A small sound classifier, trained from scratch.
Model: 10.3M parameters, arch transformer, norm layernorm_no_bias, moe top_k, num experts 8, width 320.
Training: muon at rate 0.028, 7500 steps, batches of 512, held-out accuracy 90%.
Rows from block 2 of a small sound classifier, named by matrix and row number. Rows with one number within an expert belong to one neuron, the router's apart. Each number is 128 + 32 x the weight over its row's rms, rounded and kept within 0 to 255. All counts start at 0. Numbers have three digits each.
Before each expert's rows are labels from the 100 clips, of 14848, where the router gives the expert most weight on average: "responds to" is what is common among them. Only what is clearly more common there than usual is listed. The data: short pieces for a synthesised band: melody, chords, bass and drums. In brackets: how many of the 100.
# router: router (model.blocks.2.mlp.router.weight, 8x320, trained with AdamW), inputs 128-191
# up: expert up (model.blocks.2.mlp.up, 8x160x320), inputs 128-191
# down: expert down (model.blocks.2.mlp.down, 8x320x160, transposed), outputs 128-191

# expert 2
responds to: key: F# minor (41); key: D major (30)
router.2:097149135138159102098136141131136105151156128080147144122169128091141144194111143118079104148116110147123107139164081094135093144076145095138126150124157143132094149171055140143135145138123124
up.23:118133120117177228150135173128179143149101139170116097117085135153181147108115158163210102115105166190137129171125097106165121067116141096057145138128097105126147160169091161132146156105089072
down.23:133222104122178050161082102156135084070128119101121107123137139121093169151118123123093139144084127165118143157143133183125131129137115103087081131106130164174098147162134157119129058104155178
up.24:136114129144153154152091228149121118179148055126142124137112087118120136123115146125166103140105153096138114243068129103134109096165091143125148160164136113147113099124153127180074135112112108
down.24:153101144163166152160194098116141136171069141106144125122133114165143114102056114119130087058130095098163148132092093101093105127119107110104143133050105160191163112120138134133053141117114143
up.25:128121156175108141169137066110169153143113146138110145161118125172137118111129099127136175137111124131205079155110125075119077067161185100096137144089177119104137173178174165103116110108131112
down.25:119106126119131115100095188162110152127121112082153122155102209219107136077124195185156101100127103162183108103187107111155109159099163131077090111128066088114101135186148130093139165172066127
up.26:082055090153101166155122169130102089151180077145157128154115110194145144144108165164088106117143182049153189124156079079148089128170082125177054106137108124114172127139140184085103100125175127
down.26:136110093116173094082139117121113117173153106135080142136120135172084118139179136124179145065061065063100181135094094120193144126137162102121116103131142115068201140145091120125115133177129123
up.27:176139083123116101101159125136123159127110087156114153176095200134186109122209134135153141157171121094123125120102106134154089097208097128181091156119080118124105132091124081090128090101141150
down.27:123148144132087165142172063144129131130144092136121088129159105109098097161086123140160146172159126172149122172072122178102076197095156202130131157202115145165203150176146090081143206146138201
up.28:170074045094129114139111132113202138144182158066100143161112150204126106128193096143133085076096171083098165139147137111158081138188108126123173130110085101136122124142119136094122118084186195
down.28:063165175109147138160168082195121162171120159084187117116089113151147209080108122129098128160122122090134091125157099094137146137109152158162130116120127153054110147175118123082133102170112171
up.29:125131123094135097134142171021197090155110138154089123139136134141123103059129108122137121104189179056147143145143140126116175172155132126135131071085130114146138146034129109141168085117160122
down.29:134182140107150128112170095140061189063146186142087180137116139205125157113098158084170181140139093143126104098061190124159211123099137163113097165158182122086090165194135087161136101084134131
up.30:165092104149179139163135103110122124145102118122133126183149094153058122110066138103131155160059111139173123150109100130137153142114148110148130093117131155117156113132098098114138113099090133
down.30:112125177111140116116157118127147136093128136101074107130162126200184125151136120196094104198098171132173163085076148130120170184130123079187124065145150133120105109135128132090156169184140087
up.31:106143125064114095147102139105132105122088072134124170137150179133084081112106144172103122129102073145110115162105116122105108154186136149103131124200116148164086189113161098196169096166126091
down.31:115133139193153151112118188116172144114067175122119119106102175128102148151149119140081150176166146151150173106113164112067159145160115148150125201124158198170169167116150105119129136154080116
up.32:130139171119091136097131049097165163109101158132091133132144143130163120179165186056134166096088107120160202145116101134127056076112108153098166146170123096071170160168104178118152137141112154
down.32:111140144152109154134070108081135114115082113123126084100155170084095160108116084124087167134109120188157109129119180174106123136132096130122154083156158050172065134147144106109117156132077137
up.33:137106121131105148160122124140213147167117087083062133126092083108172066078124116083092195116155137180154149150121144087126126088154120140140086138103115125126096087051146105186150126164145150
down.33:070117074145139142157154117123137113083093046211115143079194148125162126136143072134114125088145107096134143092084078133152112169119083129142176107124069113127145113096131113103116150129123155
up.34:172054172155080118114168107137124153146115111091111123150078085129096096096135138157158082130153171119123082108113073081051105150150153120077160119161081098102160149146143135174149165112116107
down.34:139136145094183147169076150161130127131153134116115102133151087171111155164147149197119188103137122124135106137136069119177159145106156194136184088149110092069180133103168100149117148105145121
up.35:128187110120115042120114116121134087107111077123193108132135083162139191091158121146122090144124113099103144114172074100140145154147193191181135120156134114161138111127179123111101133067151152
down.35:160133167138106147170149157165149181162145102136076084149140111098153098155087081122091155150129119095095104084122125175094062113092101135158095147116136197115183121203151119181071147124078080
up.36:166160132149172145160108138044166124141153115150149087095134121204108127132170117162135083186137169081164124137152181121106143128168156144108180036164153188104141130132209118091098114116144143
down.36:135147077121133154110124193137135072116124070146156158100121194082102135094137118119146185139114131123166129112139073125181141121130118181127150127161146117080079171119123140196073217086123125
up.37:098113113109084134107133105127099136108126175148157159142110124120167133151121186184142159144168121076127137120103188110056147077121053107110144078099143190153109157168141137171135109145113133
down.37:067155139154059189108120199167138113137120119189123113134187148177136149086163171102067092078120147161145173108100126180092127154138164122156129071113141176141168135073064133153138131169122138
up.38:119125170119125017132096143103121136115114116175104160155129066158114081145128129115092126167075096141091089122120160155090112129180109054174153190194098140174076183095139138129119133120112100
down.38:157119136068154142101140168129122142102056098136142162146100128112083159116078123156033108117119136150111118173113093114135158103116116092132116140163122094122121170131110099169081123186088124
up.39:113112115180108180225108061171106169146139155121187139150169127123132168135202113146106126153067104117131084137177135077158108164101133155136155098105090120121157164135127051118128070100121099
down.39:105074160146167135094076144151185109123137150086046157154128098126063078153128139094122120126157098181156151102123123105179121120130134151098127193190156130136196098105069103149109145130142137
up.40:116102150123136121208102116095086103122072177125088143145122144135164181130138145091135157178153176175158183104098091149103132086130169164146108240119060090154124152111166170113083119109141092
down.40:183151120138168164079076155114101098117225105119137151025069158054094086080120125153100143101124098097077119155137142147153100141160087097163142146147141056149167121179181128169144091096181134
up.41:074112081167088166172063148141093095126148070154119129149114130175106124125134166149107155098133145146167191122123098135139100091140097132156131129120094163051119244105157101133187095166091092
down.41:103135107141102114098129105099102151153100160133157140168106125161139156059125152157070042063139101091101155097202115145132136181116141161124119127082114049176156126116146137122071135170084131
up.42:130066121135090101124158163131067106111115175159140131170095198145111133094132137196091123109110097103128152160182143111041125133114099165120161105139146155083118153160131125146087116163105137
down.42:131093135119123136081092090100153087113154177163062113087095183168099119082131160145147095139127129142095114157148156216193095145132106108177110139117090119151185108194115091143130112138128113
up.43:146113121146160106086108106177100162096191129124130143145113184047157183117150141131094199110173104134151135088112127081115157137127128121117161145146136112109084166098125054122135180151151125
down.43:096080134131151140111062113143132157106142111089120109169093146121090099175116136145161178093119154107116117154160127155119109067135068113149145219070149120124124095160095070140111116101156124
up.44:139088107142130133113112118130153130172115077058196153079109170134111164135161102201147095157067144150167130173177099129135122125127153152151111112065153082173174163116142105128176094109098176
down.44:123130097092137149186139168095096108132130065161202142123174157184162123136117166173132071098123128137142166101137150118161070150186125111172150163155101087138120172151179139140140153155139165
up.45:168134077132128132165121179062206075131168064113117159175123061151106115112111078174109184076097122141150084154112112149141120152161146136151130106133152119136132155154120125119118127115131170
down.45:134071138116106101102159142157133140089143110150184095112164128094087127088124113175125057109108106209124180095133144116183172134109118096115124140167142086122161156143106083162125066151101085

# expert 0
responds to: organ-like (35); key: E major (32); key: G# minor (32)
router.0:091147114137153147115091143189085091129150120125174121133159108089122166166094182113133120100172189086155113120134123151155082163101119100079118096101177119131139153200091084123127107158123097
up.23:230127146177122159162092148116158083108103078116073183132145092162096156078083191129110160132161174079107188089209122097162090114149107164105102115120136070136136091123140118112107145114115156
down.23:099155152144080090056135114141115153103084136094185100153113120059102158131156176147137183175098110121133110142099182160151151127105150121163096125077121075164164121143130161105130130139122108
up.24:159129152058132100135151078118088168114125170182062051137093143154118110113158137056137115166130189195122074135150105116174088077154132118140142203116130100091115146120169094118117111063135140
down.24:068110115183156110118123147171117144101153156120129118137144108120129132163095139101134106120122138131152114107105158081088133108095122173120125092190122192115162119147090071156112113147127159
up.25:105126129119190122123103100112101135157190129141116145150110126130125096120139143246146111114141125102175140225186154138137185127115149100063136120067154119135092118104140111099112115082123080
down.25:153106148119126156170114148194127076113127173141130148187146126177090103130162139189164139092164124098107154136156137154135104147104095124147077112138149155177140085124127126100146165137182124
up.26:106142124078063103111126124108080171152117191149143115134148099135151152103130128133101110162135110097168098104160076151101084093172162118129102153184077143121063150142117109144108106116071148
down.26:106171107122163174115171145112145149143116176127134169109084099125086159190145153082127156152102114119181201153127083051100089129124121070082122137130172125157158112109157127107123153146124120
up.27:124101091126132082136178145129169066111129111155114130148141176163132144134099121082124141143080119144085148124175092129128140060079122118120102125152123130079133158107150146074159218124078113
down.27:144179150161157116081117202105119138157121138094113150089136096086118136147114160156147191101059122134112103165142160089129085155152090106104179109166101150098143152124149139147201136103113042
up.28:124136137183151090180177081077155159114089101120118141158140126124169151057124110110104125107123108093105162104129112125161228131155136136104160162058096118165111161057137154099164141133120181
down.28:137174071119142174077144104136130164157193087139093099131141104108181087152120084155205057126141151139137117173101069151107148155114104117136103112087085110135178127176112157163110167116130126
up.29:126147135106086115149169068097197100090121130085136095130197123147137144066143182164076153127203104148122129140142104121149129073145081130111141133100133203178069109121151103109098128126103134
down.29:041076162124167107144122141145081101149120104174185107123121145117103160092144161134128102091112126152085127156111153142157164143127087109106131133091143115119147092120175123105055076090179091
up.30:160095137107125101150105124106110140141124129117157108161133140121132083086156149154103057111100165146128112106096080096144153104159140107126146107107140137114141134105154088133129079141115111
down.30:151165095134066174091150108149125131131171055147136122147093126130112128158171155123103176147082153148122141104195108133097194185113152118130120112078072081088108178190211118116144034155162088
up.31:120124136144108152110077124111131130136087086188130136149171128136075200109097091175136106099106095126182135125174093101091115125148115109138120138118152131124142141150147100125150101121117095
down.31:110153134120136128162129160136141114120161230136091107134088160140156094142096112135097134131094100112152120054204079127202137151064161145121116138125125136158176048127159062156097175159137132
up.32:159092121158208080157105093132144110167148142077166193184117142141127154114090133110176170139111176099100164117119137090132118126194076118131160136106054110148158066120142063101069155144153161
down.32:098164142137116140118224063087108132150178150139103130092133118145113080146126130156057141096094103126144132189145138129138137091098130159121132127111128107124092110130157118175104142108147094
up.33:130123129135166149107136129158116074103115122071117166155080188139103154080164140126140141192130097109161128118117159113165170088089185087146130159073094164138122109138131140145178169082125164
down.33:156139151123130096114103079142117172091123130123120126081094135150150095133125110109150112179161091136117108075165130149119100087096117132153098161096196100096214097065104115086182148092080128
up.34:117176181066156134082073112103132130087160085132081128102098144157141092129158134129149096192125106089110139176137097138142117169159132136156154122082139125155197127112101098139140149112200132
down.34:178146169163124136140079054144166163103134152106181162120147146148137209084113212082114074071149123139084156134133186145079136110099142142108159119153103164160094122129151144168111164197119103
up.35:084124143146140094128102132139125148122134112170142108087119133106113132124163160109104174134148165126122102100179117149120120147160126146159151124134128126088121147105048122172114145157126081
down.35:111119114138067140139157100110132103115109111068110199090126084127151131119101089092134111112129168106118106074103103189168142102120135071154119168131146075135148113146144114168091185095138174
up.36:131170120118109171166171083067090160137126219123124128153158132137141119096112121103134132143131138168115142112127124129112132091119041156088183128164120141151088139133136072085146139131116159
down.36:105133074093149109077096172119131159089138100134078144117115116163134119086125204158107167129117146179154094091104086097130135155184113156162164156132152131113157137124221129133179125036080142
up.37:065126096112115117168142096171120144091080065132091140172131167101085159121139175123064128084121105152134138120148158084104119099139129179114125135119134057123126112087137186139169176107151114
down.37:172083099109127152070151055133066133128204103157152178137168098101143109141119160087114159116151112147074102182123153163156164108146083103105077144146148154100099074140198086098096101128161195
up.38:122109093138082059126178109111109142097107089101144142106170123102153096151104136155131117110105117167133094093157108062110045144151143189192134092122157135172115170154120238090105135121153090
down.38:128057194072137172118142160181137162157116143138121132145121156118207069147101117142107164149165164190137063174103130146158091076082099132130127091100137103125118173078163069145150113189173055
up.39:137082156102136143091080119082138095136105068149091088123110124179099105097095122124086150139125032091209166087121125090147098073158128091103163140178112135112159144156143147121089079141117114
down.39:180143089059155147170131086130119085177172135130067130076100107147106129143130125143100079089091160122108105150103085126095162117131125142145071101121159143119160115144161101129126154173143118
up.40:117150123095101146211110160109177131141167148172093101109100161105053182140126122101147138081213180107125160070090147143128108082121097165126124102157127173141110144077106145130119123127167110
down.40:121186168084121093084119066111182163157124153124110152049142142091107109125099095127105079134109108157101135152150111135123141114084163134104118131128190132078114133091154076125184125150097173
up.41:158182090126118169124158134137152093130115140102167167165166106184077150127088177162123123113114119127121177131230104115114165141186137156088076101171112123130166154102146140109150121108161145
down.41:157167095138089139164179165159105099152116134110160142108142159138061163128102079129170178118126084126111139202132076112137102105127157104139168098091147157154092138123156094138120110123148098
up.42:104135116128133157138143133108133167133177182168188109100136100144159081144112098129131121121031154147151104156158105073150091106163134152115095123135146153127078189165145137146197106082098084
down.42:090166138150132149104136117166112168101187123111128201128124093163086176103164144095128169110176146091125169093117151133103118096116175141184060099117123142139106135126034130151156138136101105
up.43:151110090104148177121118142094152166112113163139107114117124102161201122069147125123127121124120129176106090102121086158107075151146100114105153084108188141141108142136098161170172169123136164
down.43:114149185121095082106153100150149078093116095116118135122162093141113093069182118078094165144097117139108130079166119204135107077108111094155112100050128186106102171179138104170110175139083073
up.44:127143126105089121127085161078155200156100160129112157084131176114103094113109102178113114097100119140128164125153068145108122104191125079100186078168139129166145184186061090133102141106163086
down.44:100145112104157068098174169170143084060107144113092121158116110071145140045109078051091103101182103130156087124098134160102140156107105110139098112102061111112108163138140125153117112084176097
up.45:126108127080114126131069115132229119123150129158165177122149146177211159117125051125059114116122107087121093118121110141137145143165153100154152176146119119097115108057105122134159110105108140
down.45:084144220114125180100112095084118105145102155156128112134098156122116176089092132128149173126094158160128143143151124176133119146113065137119171159131149141164126150118142084069065168148099103

# expert 4
responds to: thin (high-pass) (85)
router.4:111161133163135092104059096210108113134107158114140114111166124115176144158093106111115156150134161168093130139154120157114108187095153120148139162129215109069139155147128091172154156158038071
up.0:145085126131158154172175164115124094086080049121092123100133111135187125129142163182191117141139158153108107164147119105155162124083103117118126152166120155073124156124115123170188095110143140
down.0:130141115092179116111155101211176092092124151147112133128098130169119069136151095126139139118149108167153133107183111151126088110094136079115193123136123103144101179076101147162150078144180132
up.1:165103155127127109141140090113156159053103112133114082112147162086140110115160167162158088101070105112132157149160108122137116128110103128155133087123129149096118138111081104136097130107130134
down.1:149099148127136131120137105160115183045147173151192094144123139097141124136163112098077121077132129088173108119108143109201098160150148149127134098119113100112136102108141129071107127107161085
up.2:100102087125152128206100150062148085136124127130125112156097144107100125097151099109118137090085178120119093146154134179153085069063162160118109148129115195117131101145177159143147126091129162
down.2:135111109101137128120113163102088093143150147076067098120095131095123109155161115194084177167152180100114151216136115152108123130182134085150063129211136133145108106092100129177145147187146143
up.3:153130085105131143145155048103112109106177142173165121112119138105099139124150147134103149111114101149095116055129160156106143126090139116129148090079125181116086134179125154087141118168104130
down.3:129152114131102160100151082132094216092186119103082147073131205083040157131146106091102110096136190136126116122130079114115105122083181164178091133128168095134155105147118190114117115133149074
up.4:126130076139149154111100120162130145151123115167120134178115098123141130124152112156115147154130084174121184171164122119124175113143148136123185125136137107092187156094107154089103134094126159
down.4:112128096108107181120159069085166113094065159124188101106140206139190133124083147114126121112135106094127138151134141160111138088087160097158128110098171096135130104156075104102064137192084100
up.5:188064137141120193131187173110134109096123117069074117120051101139138128052161155069114121147098175084143166153151086116087129179110165116220125144134135137168118127135070146148109080119166122
down.5:117096160149117139091164085106117129160073138084169082102154100090116149133145109139132148150147141155153114104100151111138127110165131151149124107153158154122114110118153112107115112173101076
up.6:141143089128093138183155151138194152135147161106083147089119175075134180078175134142096077122149116092084130113168122113074141133118127160126131134087096140156113100135131139100107139108132164
down.6:087103100151139176182140066112127184125068083144241155094164100130167135139074072091174092061111190090096112168079095176163119149160108119209086093095162140090123148096139115134110140140089148
up.7:094116136145130144109118083077163122102137150095123102098142122137100122131112128134251080114109113096105137178167111093109069133144096167165131079114090110168093152087190134186193103097232120
down.7:073196120123122126167144060166087135094120147143176165164140145098187095194135155101080150125072136101148089115147099109157165099128137105153080136086136132123052084175117141091118161159088127
up.8:122116130105088160150117165128134128096156080151116096129106099125141146075097137110128144107081151133093116153140134182107134118178176086164095131132125099137133115126161181151122110165140127
down.8:194167141139123098145104147140150131147118110161149160060118215152146177077105163128155118133093126090196078145118163119153108134124152128121151159092140111095104120153121098100134105115176096
up.9:171142144131110127129076080109167145153105097164191091156116088150161144099144140141093147117155114131116152155105126102116168126153215150150102099115086148118100142132162152177102117178111097
down.9:156129125106148151142086116176084148146162104121099140184169138161088147158155102148108166101174133116132130119205125150163171125104099134126107070140177168103218129116104134162096061134139155
up.10:196156162160143118144154159154133117116137120157110099128183127155160178145157113103149127114139105119142117102108080118060087199188095092118201106076163089164105174155140166123133111103091138
down.10:110112110139133109129156062152089153073100145121130146090067153142138137189154124155128114158094130129082108125082149155173124096114096189148096096145189132143128161094139105121114150117160114
up.11:087138134134173136171155167123194161170142101139143097106142144087083093112141143125152091122121161146114129091083151120157112107186129114147110155087115094061112161050085117101079131116159117
down.11:169115146133142104083178117171167056087159076148126143166129115178090079123178091125095121115124115164136114168167111139125063170087139105105082165162188113149202108118147105166122132126118099
up.12:158102127137152127157131123130153128100153160170155123109130085137126173163143115145149187115094120094132083146120150088132117115108111108137141108125111078127132111107120111185166098116163109
down.12:062132122139116087073097077131126175126129125151147100119139100169072159171164065110097121079111154118120138174133109190134131111107142073147206114146169156099141160137085114114149054156164113
up.13:234118145101054129089136056153121119117120123089083117112136103103105080133157125165136165140094169105100127149176061210143122104132108125119117156117085067132149215170136154143130091112200129
down.13:040127101143147087136105131123162115080207073123165071175136149193100207166147168170127093126142150183158118125068104092119141137127146138150146114096106148039068177166153102079142156085119082
up.14:154192133121138164176183140121094144098127144123139161085070125140140075167130130117136157104147144108182100178158175119155126160091162178109114114077185113135119132163156115105132128097176113
down.14:092165136119118157100132169085131153147152107094128078075101121197147114067147147194134138188130116123132113128138133132167114137113138135109097113112191146119148139109110168103135168166123146
up.15:069179138170128116160152162146156145085109175096134144130124141101150156192153139072119143108154126116135088126126121079104174115208131171083120125162131110148174134055175166138163093120120159
down.15:108145120115132138089137158093065142148139178112122135091149123152111121135063103138118163138172083125114122109110135146149136154173164124149142164117097046111189124148101092099161116135114122
up.16:120149037115121112122170096095132197098170098173139100147135143096150111110160172105139147119156137124131077055182132091096164135174149141109135046170123080115169114139092127139104062137143113
down.16:105104105121129141159100139129118165128122121150197108130083102203133098087136142162107112136146164111123101158194120124078113175108112192134081109099107233124109191110102042141127087116139137
up.17:098104118132139129167155165092110157105118180105116175122085073116127186130084156117174141049151104183107145143110098176143086153151113114156179155109157155153090137127195103151129136080202149
down.17:086205151101125135156163120139155143125098142093141078105094214122123143113157108111121195062137097127165100182111143109101165108136106095133051100071116119135142133108162108178144127154130118
up.18:158119181088167156135197120066120123141118146120129158144138134124110121179082081067148140171186151137148154130158132110141115103122152128087125092161087193118122084163165187102117176141156093
down.18:086118028134153155192136153122082088125101132125209116137217161122119098072092188174130141071068104137142149163104110135149117174164123098114121155157162150120097122115152106202096120114135099
up.19:148103198118113170178137121147110127088136153114077118093138119060188060078132109114154092179116160065138143112135144126113092119121120122146101090102115187163096175075126142127138135094173133
down.19:133109142154114106101196144122100129180081152115132108130141140130152152101141064128152094071161115138162091151174112179130138147128125146158120088170120130078110155150127161162190134152147073
up.20:145103049105120106057135162098174124120122114123102115154157081209074122154158120157134110112153124111187120128121170161184177126141134066107106097163151145170135102090063151113106097096125143
down.20:147190167125157125184127057144113117108102105127112136178112133072114160148155079072123183081095040160096193154150126100147152133138129113148151149081162163190150125126096101146155182092122086
up.21:183149166137151174160099118120134132111126088094107137149143149143148150127171144122188106074143112106056172171195201107133137176172118131098076155149140173098128144104164127075082089072156147
down.21:181137209118126171153175109107124146153159099135098131124132127098114159129134188137122159108151071145063173089116147174152114116128139164110126113087136115103161101132130132140051151141118107
up.22:173094082188145144131110141100129190103133106087134078117118097119089133160162175137166106141095118111138094100106090095106119148127092118126145108158136125124123148120153091054111123081163150
down.22:060238119087146135094139108114127091138143113139114115163138082101161168136055098121116203074181142179101126144093139081102130081121134156144100158143171132139150113136154160137196137172086106

# expert 3
responds to: key: G minor (55)
router.3:092152121152129126128098096146206109108123109143101091157155100087136143178071105099080155159152155105126128102146097192161121162130106071129103075111156072095096130181116130113147132151079159
up.23:064101131155127146150147140122133137114101109131138094085136166156130145085128155207134114119139141135155183119154135136085091159233144168134152075117144102150077138134005079121054149153135159
down.23:175165123141076090114146090076072178131179094128128138132163144144205083175105171190129158127132155031127156092120126196152179140122170089189127175113101139148144070139155134077108142065081129
up.24:097146133067082136104078094109168090152111132107167128129110084112154122158165149086145136100087179151074117126181161152111116079149161176125106142071104123178163105122110194092202090127105118
down.24:118136119167108076165135120087137070103142170138116133107135120131166185137113154110145123120142075147171140112084093107119144183063118103063154165192121057123137112151113127090086143129080071
up.25:141091104134100179146101156097129145149166146134129125046070111130100114150106159166115101090102109099206090192151111140148105134146174133107116124115149100145173121143159053157096149073101167
down.25:113124154147186145141165156180110127158127099128103090083098133128073063156128062169160124102143046150166124095188139074139095148138113125119147097116159160057128161158166119097192109092137175
up.26:163120146098062124156118076154158085141144137144111103086146100074088154095095154096117077143166137116104103082093130072106095142160167085109183058165209063117119193145154190099106110062178101
down.26:113170164084101116168112156161070164159073177130116089136156136096121149082126098159137137109129143144077140135138094154131122113139142118090113117129102154173142156096135098153173126132096120
up.27:152073126120136160126187111054193131131134106178096144130066126138128110135116176085134159133123110107072125098048187109220102121100177094125090143112153132168139162074166092171101129213150136
down.27:158128153160210118160112179136107096111095130128151081094142147140120141126070113103174126089122071149137117224124147166115068180119054148123122148133157196137110108094134124146150116094111119
up.28:109114121116099109069101085086123150106163083174166128201105093145117144086158141099104147134134171162142132194150118101098095075129147156083110104121135176111145181141148116136066082130187176
down.28:192172217114087142127153191146153171124084123208059086171105071086116153136104113118175118114144124133154159128120184103158116106110089150133106143132186097099172116111208124088137072137105122
up.29:131061161154129139143115103072138089160120125143157126132104110128141123116073132164129150168126122085130077124095152110144069128146203137113157098131120113079108187090115098116150127126129153
down.29:118104041142111130168121162123170129151088141157140144104125118122149110121080152162188167134103141148153107117099121095078111126125097129163173116146199130034125098107109088085169097126130073
up.30:101128133080155129149150199103112060145085092127152145144151109140131164098183154151121088158082124153114109089115102124137065113159108106171110145098108186150058174153118086100078117135114192
down.30:085124130142099140142137082150146069138098143090098109116113095115115183164131095147151100100144098179128177122093163066093142147088094125087156139085207116116095144156158136131162123120142139
up.31:160079172176108126128183135155154114191118077105062147132131113113110127153132204071129170101139092144118154134128125119135126097117137133122137127165117112118084135133118185185106136141146143
down.31:147083101107142151070101189114123136161123081151069143182105186164108087121200164173087183154100075131191092143075133118133109091143160061117064169125133130113125134113152133076107112143092112
up.32:063108115162180089165157148069078134142100145152142109166125119094134139041150077082171115067139161117117139157108090082108187080107104159127148143122168162152093179155182159120080135078092138
down.32:165139136119153137120067101100114155153088142072121154133087103104145143119124076083080124112140149134140149090097160125165112156134164067162118127138134039142104201143122130177040084151142154
up.33:132123101156083051180122118080120170189126102146115121144121129102147124121167149113135138073143124134147128076092200064155125142128177086169155106127085185129111147143046175128134103130164104
down.33:120174156120113144167115110126082135185119187092131127156100075139190119155122120147128148202120139100115143144088115152161074144154159126064163126140168066135093127155144167178125107078107181
up.34:106111160074132172120098138070146093111126113150172070118116143088137090123106166115126142123112113143117140113127112108121121144136164120153168151061168202127127113085137166130162087090109144
down.34:115109146155095117179102041154090181139178127126078165112143102174121069141107175122117121120151114142098118141060058181166116171071160152132088074125093172116141119173124149128124108129151130
up.35:139126097183050101080167145103189099157138143141070130139102124095119136096058130152146153100154162076145110080123164150144100172152165139096159138152097173119121149182150174047119150124145120
down.35:123106128117102174160182046163129153139089129170072127094138170122142189084134158114211124127081175160132135128119156156091146094084130133132153129105109059210150183081092123144111159116162097
up.36:162149107113128122165151116053186058159095115205140112131089188152152161160168147105128131167069124144130167128103083093084100167101135102155116114092119103155088120106120166119156137155099126
down.36:119172084195120107135143141094193097140123154158132154086154148131107154112085157148126179116150178088121074149199102140124130120151093076117134124176100123147121162116148097149105103149094134
up.37:115098158086109175185101095150161177103107148149127099159125130094118109116121146102123097091095101150064150102115080157059142099135151083113198152118102129137158152104146131094078165083146180
down.37:145097138152131099100092097135138155135129170120101149158127167113147085175113064108169150110153119121145132135126102127165103112136122124144150120066132192086140126133125098117174106086117073
up.38:158122129148169119079127129101149128112097169127153124138084143196102027173162127062116125080141096172076167159118137197088123156123148107146132151242121135124138102118112158134074073117140130
down.38:139166113134133082124142209158141134128100150142056183146118093135160100131075139150093122115160142119144094171057121161140125195093105109107132111109140140154181125082110088132118107089140130
up.39:149144133130193152136087140171126121063158141135145176175122114123089167028147114110152080150151061180153148171105149118143130160130104093138161135090133169119091170086124103178164140101103100
down.39:164148143160140088123130115122097184130087191149093093075117160110103104136130056149095137172148135086164176164127129161103139132158088102157140044191104067071114152183096146109125107166097091
up.40:145126160130131115132148102096147131118150134122127099196162166113147097157156133128135115139065092117185098130213107076143132067177135138145148159129138103181139188112109098174124084119081145
down.40:093136099142158075080087154133112066194130110115126139144132054147203090111157126182082086157154112133127041166092110122115064106102058138104153062163111060184114106049095062170103138161136151
up.41:136060144142094111135109120099097065161099087106114154154138153145145129124131042075154086168147149191131111115132123196113101158147087151107089130146134106097088149146126140102144125153131111
down.41:109142146104146098084143112121113119168172206095146126153100135193128167076124117106146165085134080124129125135068148101171037130140137122157142144109098156130090156105099166110083128080100164
up.42:088141075135176154125116096087113112124191127154148155125129152134140115168154146129141060106158068092242104163121138111092142099117116181145166145134107094113137172158168103157079099098099083
down.42:150155109176136113176161122159064160103127120123107123134136133164105127255079105099097124151156110129144089111172146023158082131101121160147063153101126105122139127089108110115136088153151098
up.43:143128094149144128190126152165103113161101128123048145170115108172144152216173123076166149118053181085099095127107112096179131135075098124130066086098069160081170118139163157111147120133100110
down.43:085144081107127107111116131167171188109201174176133125109133120118114151145094182062113144120162166147139130150144110170125144117110145172137125115155095098127112136115057141092079141132134169
up.44:146118131146141137192087144135148098087132129146150094155133103082062121100178157182124153066139093167137128105116140155088138156136138145100167092171165096149092133145146127141109124116144068
down.44:074112114156154141080138191142082136150169077140118062144136204122133212124127160104185180121069164092136139130130149122140104148112127134135144150159077084163097138125125192134113105133124074
up.45:137123103156184206180136133110149134149108192172140096160111084141182105114149081147111139202152140154106181132083110093146094154148090138097151085170125119145102152156169134098140083133168114
down.45:142109132190181113068158144127075125110094077111122102121132148102147117185112107173118108124056092106159083114156085235116080127095124090137150176100096178124126122135066108117092143110133136